From a checkpoint of a small image VAE.
Training: soap at rate 0.0025, 13100 steps, batches of 256.
Data: trained on abstract colour fields from 500 small random pattern networks, 101725 training examples, 33.0 epochs.
Rows from block 5 of the encoder of a small image VAE, named by matrix and row number. Rows with one number within an expert belong to one neuron, the router's apart. Each number is 500 + 40 x the weight over its row's rms, rounded and kept within 0 to 999. All counts start at 0. Numbers have three digits each.
Before each expert's rows are labels from the 100 images, of 14848, where the router gives the expert most weight on average: "colour at peak" is the nearest of a few named colours to the mean colour under the peak. Only what is clearly more common there than usual is listed. The data: abstract colour fields from 500 small random pattern networks. In brackets: how many of the 100.
# router: slot weights (encoder.blocks.5.mlp.router.weight, 64x128, trained with AdamW), inputs 0-127
# up: expert up (encoder.blocks.5.mlp.up, 32x128x128), inputs 0-127
# down: expert down (encoder.blocks.5.mlp.down, 32x128x128, transposed), outputs 0-127

# expert 26
colour at peak: cyan (58)
router.52:397450419537444489577470460511459480466528448462518544506550568543525508560521459532455496549514494577492511439521509577549492580438468485475422515415432500468471515406546482495552500505543473514528484502556536453429533526545527497481490477511495484505474478528522479470506530502468465563482520538410522576489475501535477434520513476544433491503479500426453496478528457487477499502499
router.53:426540525516516512404510474491593528494539497448510504492484439466501541474451542525460464531489483515513451407549492460511527557494534490491490528548478483484567537608441478531450516501581488473455480490446522462528584413522484495543482475602507476532487486508469498473457542499550552494544456535501503504508467478539547442449503529427483523490522499575576431470457493482465540512548
up.0:468496554556501502481514460510532516507482513505464456509453516585514501471579527460507466537472489485443547491497480500450451435538468486580510518538517562491529467440537432561561458437474477497486487572489452542448565552501545519498485516467511425515542578482478589507558524465404420461453476493473424467523495486455430536490474493461420461468495544507464569489472530520510518533513
down.0:499579541446541480545532517515497443559534502522484544479525438479512501535462494517526463501504494494528462585519481505538524501503549469441474530461435488507464509473545393485442479518514522495520522482517534508471464505511421486529570533564449535516489445453520566605507538475505441466440479520474471466575518496491558515415530478552529535600480489451553501457537515450398474547485
up.1:471488548498495531425484507561479463479462533484505476506564455454500515520610515562542442464574467507485570563539551496476514486573482489442533441495545515472497513451578519510501479512452493508431485485458439521531473489558505472524507496500505491535470492443523499449472492555488448502485561523558496495479440486482450580492504511427521583445478509591518478449410519434534461567536
down.1:525561467511478522457540412454507475541529506482482449476441503507510441475540517428433492527542514450512504502446470556506513466473564493492509558502486482515455522470564556456482479457561522461460487389481508537518526515494507613483406530517533532446478586568475529459518506519446516545505455560414492461510492509454501490569531509527537491538514428448503555577523499533522479469534
up.2:459505472467405425438495490451480550417476502525547558485493450527502544546473496465535503543542534552537521571520527436472556513440489587580448550473515485514573533445451537420447479488501459468499500530547551511487495492473572502534495503455533455504490480486497519475516465444514540513470566488600501456485511557436523447473463493558574523491509496465524497431455511514468486470543
down.2:491466514553547540479543456567446550517443493409447462487503533513452459417460442581460522471496524472459516451535480537527544573445538491439424477499530478479512461527506540475553486519561489477449531538459539460546512515512494496498510512598518591489517601524533472491438539507501537456498510493554486535553522499511474457427433485450447520557558518521491516510459528554512460491491
up.3:559480500507537492512552545580440517428443473518512554478548525485562524541503539489478544449520491526535488547468354479461483486537464455504531553535514471543527455488532556550482459454485538508479547553523474486553517480520580524467445460404511549543539477519478473496472440503473517527478508546490459545538466467456514503536573549475461480520502453546474423531496594535446492529468
down.3:476529505511439458549546493466514509478493558521410496503504550556486457507448458502515467545493535426508476517521483558493488524456469516509569526486542572476441478469531437466477536509442506484552446440526543516547512553531441471523534506502589486514445485542530497487506446547547525531550501587504504412411462514473494498440466500518497441438458496596481505536469413483569562503507
up.4:524520505491429591453470543482513458513500512533535512529414604539541537524482455569478547535445576488511540521512502479453488508584496573485558567526532426533425493464541526504523544528396509493511510547565503541570467550552448439529504509518486488492543521459486572496473539452483502440530512447522492460448531478542462456469528510485520477506530496486451495469517564465501511553459
down.4:530502524468531438509443506489561492409549446508487486538519434495442436523489511464561443479533499464537531508466507524411442470451517488519421529513517495523497522493542503545494427502579479549508512532524528480454554460486515500513537524547549585557504481468537497602482499492558414520468512547461466476525463444494538542492501573495528568446440470496497528496545478509444449419559
up.5:485470506498458492473509507568488510458460555502517524456508490466558470522520545493575478505489449413511524459451438467492493542534624569525485440551540507556507451500439519541441453513489526384497552484500486466479573618479439466527496475554474420518498503513549501520520482505468464499504507475535460553488508492480517425499535521538493548502459493556516518454455541428506543550452
down.5:549520504452460476533455463489442582460507463528513457468574533510526451475511500561439491536484508462450500496522538511488517489483560465419463538411501513525480485467589498495488419479506515564549498421566480503510499495374454478487510508528505474550513440474462444468512530573472547481527431476508453505568476554483485495517459536491491514506598527507495468467419547504563554506476
up.6:455496543540507443529431462504526504495531516503584480434530505502475501537471479452516494562492478471535510533461489510545506456469546395548504473434513549573528566479513520538465525435490482554482428591500512363452492459490477510487468585509512483507504478439570471567463490491476442492514431481523548473524524486486537524550522524451523469534482433560486465555521468535458492527448
down.6:497447508520481548418479444514480539543477550418491514591499561495570506522510540522515431444480490554458465414526511562505527547479496510509536457474486525473478523491476467471499514526490553489528500480498507544476501500495399501523560422522447441542446495495505502491566483523526563407492568487482490487441441576542520518514461472558502496425434544514508527443457501523578565464529
up.7:462554531511466502494499533555460491473489451583435449521519535490508586517463513524490437495465524478480481519531395479516526521423394539521497466474571539514526519469458481442434480541476437530588539402434470506616496471524488492526504485507492421488521494466471501452508505433451548498496542509475530496508458548468508446420516488502531475535508476555476485470560484490469540531517
down.7:535456507509560495488544506468544430512509578454470537587494464496547449473538478588503569575518451475529510496421495576431547443514562529525486525496544479482459493524529468468448480462484522405474440555448513521436489538442542506528510507488464502518520555537573544513467528564478432515480442531557535518482499474505465561515500517497527495523494497495560555466483571424508472498550
up.8:489491519575500461503491509589460405567530569464578516539562501472498496472526421499560538480471495482526598479482468498507502444506493492515409480514613514432470446477521524492501439507485541531441523510496511492456491509441490513512492493499478448526522536506497472473540538522456575474468550475480475485552473516421502594488478542543541525429490511511538501415520462547434483485549
down.8:514526477510485503438544559502522493507571433520493495482474520527547481474552597509502475515484477457480439493454519521536562440539477445425580455443490527487532514401513461495480595545498503509506512509538455547444535539509443536462477471526510524538541488547440574532478435522539483495455500497543526472536471512502548446424563422514493430506560532463566496462528491446569510469487
up.9:505423473527587452567534423512480475546492406505482484420548475543543474423552493504559485513470517488502453541559550557455526468452465463498537478444498457482509511484460526498507520411443529536478494534495439490470471466489510528503530496487462575480526467581512455433585475521533468469502504511477573484501568519566491481502459506496486494450544550488585492533507473512584469488443
down.9:516499515560470607471555458516489544492496550576553548469493484446483531485459540435500500486482535525525475453529497495554460545549479508453580437411464483522551444547502491543446511532459596511508526472496487505532510467468484471522440441505470485456508462573469488495521466489519513512556483463498497566511397499526441487528532573492525510499586542455474502510484597520524507466415
up.10:490474504447465495556473464492547483501489488457539447459441517481501528450499458510510517476529531522512566513491452543490522522474564555458539568528564534505448528439467526481539480497503519520489497494482510536434511479457504476572473519464548475521505437465521439590419476441472566504476484532615486567597452463508501537611562516503505436546497461497508547528485491562430442494512
down.10:463509514521541527509503518497486481461439556484452454564492492448496443490530475440494558406539537535473455501551484520525469483514517495471453518481511451531599467514488471485532497539534474557425515588533537562573568535486548580468554483501579418418463501512506501521435482538494473500495537506403511466477482501541480530486468470462476414454499510537557553513513560479508557479473
up.11:493485590521499472446538562485495496557458495472493565526585493473561487491497489474556575523496522469439566523479490491571461465494587505431495453501514529462481465512524516389564532581442438470455529513518481470509499540422490538487538507444442524500507503461479530606488496479478484466468553507452610437483542554490512519477577506529484553486506512481511520510491492458483462466491
down.11:511543452455489509569441492509482485522472482521490469509462543463466571542494489492484445440497522512458525534523525547460459554531513554448534482449423592596469494514524453474468472508524481495480551573521529522372510528482434465533439449515506549479542517541504553514446493500525524535477570517435508572474540543503445480481517440536548464531490479496522447500569468582533512445533

# expert 25
colour at peak: green (42)
router.50:441556571493491495511473483456484506468474435486480517523453499563505513533604465524483530468456477473571501529533463507516511500547436494480443517440540478474509533500444559487473532513611514497425524454408478500441478491442489501522592431547506580460505561477483504508535482516519544533523540461515538519500512502589622479506461478473567508456544521427512531501493485522536527487477
router.51:582452501511481530494499510410489511522499414498516574510508510476535561544471423453467567452497417519526509409494526572474497466488484554462488488525516506530487545516519457526481543512555508460456482497455485547474524466532506513500540538608501477514553543503470463525530532514463496534533472469544510456469479513487500554439456491412569501568464568525422466550407516487507478508421
up.0:467524459560611484529500477588481529556586455422458580540501462433519501505464507510495453532519466569567540532541497544478455484499487519468474480513482458483484453498532489520570478474486462477551521440481407504517546450394529461483503551466564504531504462518561445456520501438533492510443545565515480531510548487491486548445528499539494461448474450533559553476499522511532490514509
down.0:517452514472443525514513486526460469497442515555495471493493569584490483534498511553578527535461565494464515481478439453533488506497479516522552499607476511537507505492450531536436473515523555585488563472421490480492540482539469496532457418479414514518503509485506560547403465541580492449525504562604438465517449496526478549512501505502523450489532524479554456461542456477533493458468
up.1:515580573516496503548478551536434476532482454513479549496579430419492563499514562473541590475583477460513456537464515471478542527445513491502553492496440530498510497448564460439512522555549458495492460526512456503500479552505458554506450528487450413465534496545501468515511549508523500438556557474460450489486463501472537396470474435505522487486481522458532407509462537508482518489459
down.1:483435479551537524512496510539591538501501558478526483466502478489496465482482435545528485469507466589521541475522438562504477454473463604490523503434510374465525530514495435496517512505448594484484471497532456441493556461496483431456514548579586499530559510533510505504552503448535526514486469500466512504505515515508497567555502532493492542532462488532401536538553496471562429509514
up.2:491494561477436498512538532558518491496501482546502549439445445468447572502487483514460563528476446487489559474571533529494501488467490560520508514503423439563529448521508540462525496436500505486511476499477487429418438553516439516523467471491491477546541436526461525461624487519471560550452542455547556464538589550534477465486470472527502545547504506547455469538466459466538563506477
down.2:470459504578434486494566498421569497452434564500530477466493499473550483534531432599444516549491531521534480486478465509451483521497526535545515524487509540457476512470480440499458580436470501480511509504506570529514498538499512499548506516460452432494423485423569533551508536465483468467563510511459561504571473469458449534457416488488493554474421462576497507506550478525478526541542
up.3:492568517564468492570474424511436490568496485557517465559551462459453557466492617496499493474490530500443565487497459468516454565497473461595505473500429526471499485519581469435472433497486468433546503532442484469487504495480486532574463522445521493519474500557525583479545515514572554444508456528486475452521456512499539501477471502513560491427501519510457513504469476561472493452538
down.3:537540488425454557514544557517540510459518476440451594438522500513497512521555529499514595471479498565540504525426518469502436470476495507495528546441489459531476463550469472530432444503477548460423536529532475454511488505561524457471554524554561464538488541483488483508450431508489503476602502414503473478444483521512444523518484420463458533577479453538527548494523461473510473525534
up.4:511512504449556445562502461546482523406512485507490514556504514451490490531543539464493531565491497478500456509476480456493454516493491380483542526489483505528490475439464519483490477524447542544421569511542510490520446516548481499511384503543446532537408454516441514543535472480523591459540488516469574460466452414562524482532429452421526452523510509542501491508501506480445465473485
down.4:496472504536547487518522440478576440474531500431533507470430535500533537501547437457565519447520465535488560495517476534501508484469482529509450551479559524533485568518523499488560460520546551495467461518541480534506483446454448605507565525465475496467476550556502459453503473484541476485436481449534505455486524513551570446514526539543448488489472457536462574482450460533407416581539
up.5:518387546532518483441539501480515522534584496450484522505512508583464567591540473433489549505502543530519546476494541460429492461531524482493538545557485429455479517489484492481513485508470468525507556510585472466494517466546449435487432432527482541432446539519495523532565486523503469498447506518503470543454497518473507413495531454493519487519532430428581542557488506551444467506533
down.5:587525487505451482534489541503496468486479510543516526510490486518479503473508536534501457503500489491543511518496541571564461490532468595384430466493467547553578562523480487503555481465602555542482451485444473509462486478447530600538556499520447505505522462495522500485508533440496480532494429511505534504510542444431512495502575472555508505492452493447483557480615455515441508560471
up.6:490481440492485466550483539497413518503519450508558552459613443527522468487529476474521478450567489409462499467484438493489505485472512538452544561475497470526441527501453461502461502523548517387511481570447485456550564556471551462512440530523479542461518585551434529415477498538522564503537451457497475481558533518545502515537558517528521554507493494468517445516474455510530521490512
down.6:509510510530530580443455499442598504501490509542489434468508486448546467469501529502473545487481515570534405475518495557481492494502479499499466557526607528445541500535512478470513501489452493488440502559559564504521525477455556446501536457501522449537567555521454521484497569501541530528513518505522508486454484466480424478406456484534420559511616511492454562506515467456445510514526
up.7:431455515556508478534486568476482425445517489474469415503525481529498473542450511574514555564516471498415527424567468536542504516494456509508485487507490487523523525515524541479504525593432512476470548483558523517534547491486470515468431472586611468414543473490481526483505555451480485496513481567507476462494523500513482529504502541515586431465485502518561478479513543550518555405488
down.7:532459512570460447474525491524567504525468527491576516505532452540513467517517528476471514494475445515508471528482489443436491567514502429560469456505567401499467512465522465536466474438485477503498488546485462475485449499438421475554529483435528497597500468530469468519571576601518552545484467502463516574503527456514472473423560456493467534491440511470461488514409482489443513511507
up.8:466463543519420481436517478576507521551440510491518444484532523487535482598519512538552513577548498487524494560551463530570571453556470525457426519481499479565473433443449489504567473500485446554540460477467467435406471490541534548486505481479508519494583537480534506472540552437533494497493441529440551465531578490470442532479543502526486553471469523500501534530519489529496511507452
down.8:492485456482468454471519476500514458546437522546450562531439470473519485446481386530578530519424583531399527459519488475470573507517510450459553575528553503497499598541512491509519543526469500458493508541457558545559489508500573441529445413492458534503483477522525563465474498518499548523479548473463516460539415534451485525448478533468492496478515486515490567543491518517524487515501
up.9:539464419514416488496473503514488438565513457529490456463500501529432527476519454477462568484549470492496542480492531568486472531537497544543527453435497549491437519480516490507545476436533445494509507536558437482444559518504389440447551537479529525496516516573500492553436437475478505535541539480483544499514459577536548543524509471549473545537468531511545469498522526468460494380543
down.9:510452452507507540548535445459479552494521432488514492466542495509450531562453497529498492469505435549506551514444515392466551531574573547535519479521479556638514448526521455524498488522453489472492485472560446508532506474545491505501495561473527426457530464410478525510499608536450538509539486483468485575491460525515490542541505503488533493561478493468465472523475480519600509464495
up.10:503554490525432483518495517518512493508486519501533444548392538547483497566533538416535508494461512498438458553529448499496413480521457442491532533607482506511479552515585462473528521485531586531531461460528554545462515516527509475454487426479463534461498516486549468503561518464464442514485490521458420498463467483600471423542450528447567477565528527502494529527459493489505463479494
down.10:496485534541603509424503491496483507578489457501503462487537454511545511429447476468545535467499499482551564512427521467475462494509511559563525515484548480534523495484489512562517446478424454458478484511512455533484466497533579492403573580463410445503436508529529515535516500558541549519531483558494495491453507482528553526497604539529493569444446530455491461477525554497466503499534
up.11:486534467467462457473506476457526472472450564461578481492511530469494515509529459553546409485525520557482538535505564497525495525542501512547534489478437530472443515508532626420511463517444491504525363498534449456529555485509574468566466535450550447498512463475449513506501510508553493460433482528511518518472440531438513507470549446502487524462455450499525539552497468463488556468558
down.11:569518507497515442486482476517504520482491473511425448530443553541512470422465535469500439497518578606441605458488468465509538466522513483458475527482450452569473471419448557512510506468484532551505485511573532422521490528537505521497514518394453507431497410517428538513503519554540506472485518464430545445571469505515493503540505530495469453472532504477478438519462507480497502463514

# expert 17
colour at peak: red (39); pink (29)
router.34:502508512509542527469509558523554521529485474545481450508506556477522477472503465504477563519514533596505495440444496556505531535517574449487504546525492479485582516549512479541501493516515490532444441526457493425565511480506516530480470571513471466418410502482487487449478489483528550388578548496548488434406505490584554498506518541495550494515495591440536445536498477507507482512424
router.35:554507537478526526507473539515583472517486456506458461527515549451521510465549455473451575511498509579505488475444454551508534539504563452470538513492493486443531524480515518509514478511506546506444476516492467455564527483468552553490474574509475477413462512449509527439482495492517529427520512491498487447453501538599582494506575549527540480524498608390530488524498463512526480514383
up.0:578488520468544447530494520468541497471551500456432488446526525451437450486464492536484498555563452534526539513475551497489527455419495507587500514466484489512483532439570501467620399574504463481539468499508534532443467490499557477487495476496519496518522510454480417453518522487477462522519535470553548505436447542484385462457541550520508537484515504523524561478550510562537478476489
down.0:469462529524446547550529549580488512582552489520504547544461530502531513479522492493541494542517502487503578499515468512483506522431487497418555572565483494480467434487415469496440552459439528533480529505477504535461533521577465403520467458587441550489438537532468481519513513510460514507427493512535542503467543518468501459555499502503576463455552489411451424534491503527456511464495
up.1:529430496513534477534531505459452544502498456498525401498515467479505534562447488472504502576471479484450495488541458465435502554391520486539578465505500519440510444516508575512505539441511476441529512500496550479376468499482581491503548434473508479509497468550544450528531500484500459540495568484570464554521584495502489526475446501509542491486478445484526504568539568497591486504479
down.1:474486517541522539483468515558490527543448559464513477525544493555490515477470490410461480512524418505546521483427535424515475459490457559397464494521465574510537539475527459507506596540582492529475528523512570507468515530538511453542481491517500485560429558423533563454479567531460539482523454482490526495473501521429390450475493525475502517459459473503518520484470525522443519524565
up.2:486480508503508512469484466408512514417451495516515525517534442497527515474485449511490467536543479460487487551504502578486438482515492491547486527458508455473536524501508500610537532447544542539554543474524438447432567439440517452407446500548484440551519519483495417550482481474538477524562513552549551515463493573558483500485501478520497547476542424399500517479417518475530480479502
down.2:474512543527492563507441503441480550495426523548506500498534496570433484510520515522415561514573542440479603516453445543492460486496546531465487420477446525580518453482492558527450527454486464460533500455486505528533500450488581501531477547466472490493464430476414546467428455533488513521465562458524527467470516471543449511485542530455473491534581521508448530503493516565506500445473
up.3:513470448554478539474444450448526512515425526520526431504535504530518387537476476538476521494475488448499514502469511482520520508479523511465576573414505486428528540471483525463484532495528469494505492412470491547456427586442535564495502497441447515523419595482495512546438552502445544497603526495494485508529496545501464520431442522550514510563489516494536524510493482524500574530522
down.3:479484484454488472500443465544492550520515491526474532520511581502477519558483482564489544498480496513514534530511494439516549415437465545537468526507520445527484418456511421508493494474522525538574547587535504530544509440474459530429524515504515497546484451423481549457468514481475417455480559438558482524481445505513529497531491520498514533481491489533526418417495511438391558571549
up.4:510511568431561525467496533538503552560536449530450456488460476546515552503531541547435562509497523484444501535508542581499475518424507510460468499485465584469457488464493485490456544506479510633502492399468518402580531484453482498516526428516532545424552475509469505525528533506541508477500486518520480527513505508457488542456486444529537503562511528509463430575497530487513429513522
down.4:504491499409536517503550505421530481528550534535516480462530454402529484537469481519479495490523464537458503545417531467479485483506529528458431540486553461511439507501454492501435487453535467477542514510452598481463488557511492562456456458456419497539449536490518475570496436556465519564528533492434530506478488512500502535522513565538534560427471522511547481509494519581421578530462
up.5:468513490556482496545548528410475512523426483504430508500579446530506550570510469554497510457431493566540511500521514600540544526442515480527467523485429428487571481450608537505442494472541548537538491490489489537525528466512518532543553537476493477479507520514505478515512452466627448485512450506503510468455501473433529476447522514506479440510470561480512461503503458542430500474559
down.5:486576493532525533475518455411485434498493513457453520549462540467503498560562549502408461573407555495540496492539484465482527553496516487451523512496510445538454544511457494546514500531502526461449467494440452480502455473551478529563490520490497546445563497570518561531519413566494567512502495443441537486500552487478497511402506447518460543462464491446484525504540486429556510480458
up.6:513495491487513521500471506468410517546488467446567445518503530619516542476498484498446453526464432545516456482487508531502469509476471493453514524510503540500454510429525418584538506444502449536443519458492464458485518441521480488505547534547551474428477496536556513546530548429518523535551464481590427456492536494409528486487506454475471442530445505463609487521513447525481505450503
down.6:456528470543481493427513490555542523461521600565472468515500500466548462504477390425497507501494528557534516515478482442492517451576506552503477467427525508526565465563464476518444489481568545436487467566462540469526453537472517500530457461492545455458450482521492454449489521530445482510493518486430533512592487484544465545542527549544524428490475531528510605547501460533524484499484
up.7:476420475494492477548525583508522483457554469499573553521569476468519480470515479522491450484537560459443463499457473538489464434549448507511495487467549493549501484513510481465425510569474524448557513477544469551529485575529514480483480522474465478483545578457478494388508531499580546570484496437549396486496511547516505481535533497466521438473550590485469505479422457470481540511497
down.7:417494471496503506549531485456552525462466523488476479511513487481462424544469583574571556467451525519487499572492484491430459511537494456558459527511472464486504476484489547511521437501504471538459483575441482464502487486497476535514516524472494539518598452542530408534525499571543457554516511556509533548474495549482550457449436519475453518509567484536457467527499545447574464389515
up.8:465458507505532496553562494501423522596499491465540539522473504528433413539483548492520479580477406528449477514538470506475583488500502505565511533424528578497506494551514514505502497540467508438478451472464522532478486485480446446529486492514457555498506496489577470555526551443461558560478484418499500529526421506514508500524497567469495487479396491527455534484566436499538485550546
down.8:570495485522571402561472452504548497474505519553533478527465484563452525501531545457491546517513452472464507547526553472532424469432523522444476495509508536557509466480445499449506462458533556514566488526518501476458513560489525462520412513546486495406524488532477430525472508531491562489540484455497487499536482482470512563529580490470492523477564499518489501608556522387562529470488
up.9:493517504495444481564477519487523474512548475466522488565542454493491445533468548514432401495467549511563498526536444514483520483505460527590515465547562517407533521496564420500447453475454457502535488546551550529514464476423473548472547557499454478571459509556508542524490529468549519506510488466466467480562500454466510464523480483554555472468525521573538490413550450493476454443453
down.9:506540436556453515579555513488528536562449501535511472442436573502418479534466516592440529475451459518561490525505569470463491510508455482536554508513488485562467569470463545468526520484512486519519500463514439535477466529497550445555560562491491444403523469490536530493517408503571517456519538443502464473496511505465544499536445463501413526516459487439480547511521506458491456540518
up.10:468523493501504480460526531468546505566501524516505521466511521513469487543515447511599492530458461495487411455470520484521454553474501540485480532518555525548517444556469523460536526440505509424469579445482538500462529548497432560519517378519480510487510526445495520476473531506421467499515457459544529442540479500469565471561385473593512506520469500531473438529466497511554421543526
down.10:507436556496528434425459472552488444498498445493546514522446508507543573522454525467462557520497480494531568514529537514572531449491497500494459553484558432501523485435531485520520471548437403472494478523535474463498561507482525527557541588523517505524492458496588487512494499474455554530438488535565499486556443442517522544445448466450557519519483462534527503449474512597556530498456
up.11:491456444478544494451478496497488572465476508511496478552525516495538421637479499455551467539463504604523493492522475491412483425466477538469455566575481573465419491440462561506497511474436497541486530473498513535492542489557557475522525482497486565493521491453515489530451523478529469512512504491544553515511411504440447555521438427437490531501545520552496538532513495545495509520470
down.11:535508532541444463529564452541500528480522496454446547513452520578503462401554542460562547532548493523456477472493460515494507459499465444511428538498441479515515539466455516504505527551502497469512482500553494535464539518577519495491567452450465450545520520558508474483451479548499550460460557448512494434501509619445508556443510529454516527503418509529496405496548534555457496515540

# expert 8
colour at peak: purple (37); pink (33)
router.16:526491470575499515496471526593475503523475493479470502536549487486514470450513580557499537532545499471509490572504391517472466480533425439515492494520483455444481468461483476538547462499465493537481477482580462436555518525461437512491524515526549516500464486555484565430489488483512544451474514495517475568555527426501475495572499521588473550434547437446572492511596465514524490563500
router.17:427447463567534528439496460527518469502541490465465555479514453515577445483468530481512510549524526494507519513519490510423514470564542506479457502563481553475575528501482480538546519526447438484524486497530531499559463466480410495551507472558496583479475475598475532478500472501498495470532466520484484483535467486503482538462471525475466591558526474357556526507591504543559471547524
up.0:491514568505522535541544553560509505516519543448574546504464473569498486480399515465492468462436498455385457490467484433469569552513521439492468455507467473531492497511561514486505588540461521530521523451534516536536517478539470464479485417499499487500434497462553421473493480545571465517528533533541484544484622508506498468522483483514587473558453531507452521500514458508451493516476
down.0:481466494532474496545467531478537502466535493547474473525459493480556566495561447460463478556519425463557578537547510546479511474470561512566455570503608527530550555517458524582462486525513485495461481533567509471435501520486550556480481515426494526471537469524496525477442495459432511523455477477536575524518488464520482511493423557437433464506515474456542472442479491559531454484423
up.1:511501511463552463546426592505473501502541471540534458494563521431527468509529497478508501549502457521525460469535527550570473440551476461498549514454510534561534497507496519470519486466560482434382458539571518512452440508530523482519488486510504499482560619435440502489491494451519455484451496531528531466455480456452497482488621531497523534467474538541407489487451448522505474527479
down.1:523504505531468499516643503564548573491540583525507478496445450563567473483519501472467500444453476531478510555547505485527561431473487458504552515455487450508474574519495479486531509506486555509500580458505541483542527528449450464478495515545407484502502456468497489509472552543480548474507507477489456509523575476564472495467471460527465483466595437467511543558500497429415498469465
up.2:525523523565466483521508615533492498552482530521453457481457617539456542486498502500471494520412563465509501527524462528545465486496456520487441511526464537520518560539431478494523511557487506469442489456441482446493436478554511527562495573503523554441516542500536504470516489509495515530447545480541476518564534496525527484440425444535395476554540542446481483553465499513509510432568
down.2:534512600545590523570502479443555501481489495470503585508514432535499491538490494588410524484513498522520519566477576452538506439521544469534523527471542460469502494518479495501488482481542517531486501518535469514429486539519488524479556465510493512575554498451499436595528479459513493476530413490468517487451436577421535498559441527518523542487494451419504511521510523435491551458485
up.3:481564542446500492554452450491481371568491539424496494478457499529501427453488561467487513439507436574542578469483437422506515505489456542447481545511522569459509532465494467469520512506553568468459408533486533479506553511481523518541521556473497494496504474467506518524506521529469507469492477459484503461562510480455589564543524556535506508568479512531548557454468471486496505424497
down.3:441506505493475515421586523524486525549535445541469501529527575536503579569552486500472457484463457480473481424504541532499555445463429555549511504527502436483522475551451552501465457530471497481521505491478482534471488481503501517462537485534618453516535546475471536436504453540497579513484544456532477437456503485483567450507459426497494546510421507539521482566524498539421548469545
up.4:519520514499530499545479499500549540484447473532473526460524460467416566523535427569543512501422516452553516483507510527529490396491511447538487514516453533506486534481510507535569456551577484421433477514486460485513454501552597501531463533432505474522532453428612414522453516447490508498490528540531486519491471488470550535565540496519472487505543555540588503516532472495501445491471
down.4:511489588498523501514574459481466517468578550416537470485562502504415430497408453493469485517542490493465507610481525551459540564473495505444534459535502519481487468458496497531491484464521503496511496581517514511504503513483437476521485496495480456577522492506400489520526492610499473533461463502455499512527488518510501540436420469442527459488487415502442495561544509448434467516469
up.5:487463503465552447518413554537441517418504516507536463495519438467514507501504472469565475477485587570501461445480537485519531482514497425519524560460497529543453556467473527555454547438448411527450492511460477565538452488505567465510559424430511519493486461486451520487548551553511484496482499463511573461490559507487485542506556504504520465419522536514479462468435473494570469549537
down.5:478504478503464483474587451504428556470565483486492510536435543555536515514505503489512498499499427460500437551483476434442507472569479519411515567493404478515482479468478455519483528550509491520524544449519523553535549557470556537512443475605519389444555529501505551462521490479549459531485504465472491468491453464505539498529551433504471484448553526499462520534513557532498591509500
up.6:460476529488474555535485445514531495499481516535448482523487557520482488442462539524450414539513537475478565518529504503458527485470426577444529554483512531490537547479565425480471447542477481466486538602462562493494441545504412521542503514470535475522492498476533521495630459586474502511533495442492511485481518471427513509555508566474499450560500429557484478465514469489583535497512
down.6:459487551492488573583474558477494551556465559512538473479542455597477548430579445552465506531515510514466503518527499443440501499449543619515517458439394527520506437475484482471492486523489521475564520474557503543485465424518470461476528515571526491523498485432522474504539461523533457578461522543497502516490464584456458498516540446496494521506480500499519447536525534496449532465522
up.7:487495564511491541501461543465607433431480491548499486425501536508451555549526544460451443463467503437514498523450466504524461495531455497519468461547440465546589516475525471493512504546479459429474493468543529451545508596531463431491525522524523494479533470537510573468586465446552527545511475547490524523485413495527572539462468513431510559520470510448517509518505543441513523463483
down.7:577483462508461458553509496540551491529534513437552430547426527565484516425500455516507475527470486510540520528559480504488490459475491583470500517493482533502479586464410525542487503460530469466538515551409509551505482434501597482528434535516559469465504504485490425548439591520568510450507546431522492511565487511516530482549565504457497480486473503492518494490518429543451458509511
up.8:528459451461471577522496574553496452485483471484563538523504554500428429526492486539457510443491499465437476529499508448409404493477477525439541530500546532491485487534531474447571511505488453464530549503467519504530552595527499482510476443518476549496529568410533532524532516500501500553529506482542474578450473474539483471458481484512535410615534472529509440489552485498537476501521
down.8:465518486517446518490466467510564442454523543524508401456485509542544436522502519521556481530503468531514504535489537455549558461509451527538464500498555435533552490478455421435451501448534504486464454525532545426517581478437513624479559491530466499529530480475476550508458453459475430563521493517464572534540501516467515506512499480464495557465441471530458511541521487514420502565440
up.9:498497495391494482521516543433422471448512530451471481481555507513558511421487466420472502497521524540510574500550474469504535545474465448456479533521524496520584491494442412506553510451490462496547462440538447477548555503464478523499486549502536464457493496488514479521509540544497501495485469531483461428452599490531557554551496484516565444431455543464446470439488518475586474533478
down.9:467513519572502489520514444520505542483501511566540400536518549539549454477454499508541503517465523460454494486503477489468516522523483454533495471523510534437377559532554510494464524521494546536461544550501541554544460483576547537491466444509502471507431526490481487441508491484577534431592542546525523488496418451500500506437450487467451565416533485495556495487509418493533527446548
up.10:528512490572572510507487475462571476525498525442484448492540582536495477511505508510484580521475515488482493465450476465483541447425506475479480493532476579581480474467516506484484517496522471484461501456542468533476554499422480555403552494408506538547496446552552518522437520531466585517473483486539537502513534486492462560413428503523540537517555527482523534433573524506478513439582
down.10:528498503512447488507567420432565524508500553487506483524431445546455523445465471490472466495398607522506481488497527518557545499541467517582519424524583530538494525511452485507535489473551514512524501482506500505513434527489461550527438449519545508511481575473477546477512463520509494486515522509443471540444508453494520411493398459550498520481486528586482577510449502525428481452509
up.11:495462551486553472504520458482477520511508390532485594456476542547478506531511480515516496477492525435502427477534482552503446482458573534516567490352466557519498485526504520568467521459511552524501465503548466451501476550504435552487528539502483542449588494502521572457461483480517474526455431478470513447536531459572480516475486487430428484468417495480506462540528486514472500495546
down.11:495515570462547464533485473452445499453542493488468547412519487504486531478451503500483482494525484523546523462521482453467486495523518480459430465522506506463508530525514440498535474385552534440498567499424468500495484440490481488553498505545530529489480470555552458547514468588537542508432496520511555471442533565455494436574553514467523512444481554560417550546473516603528521566504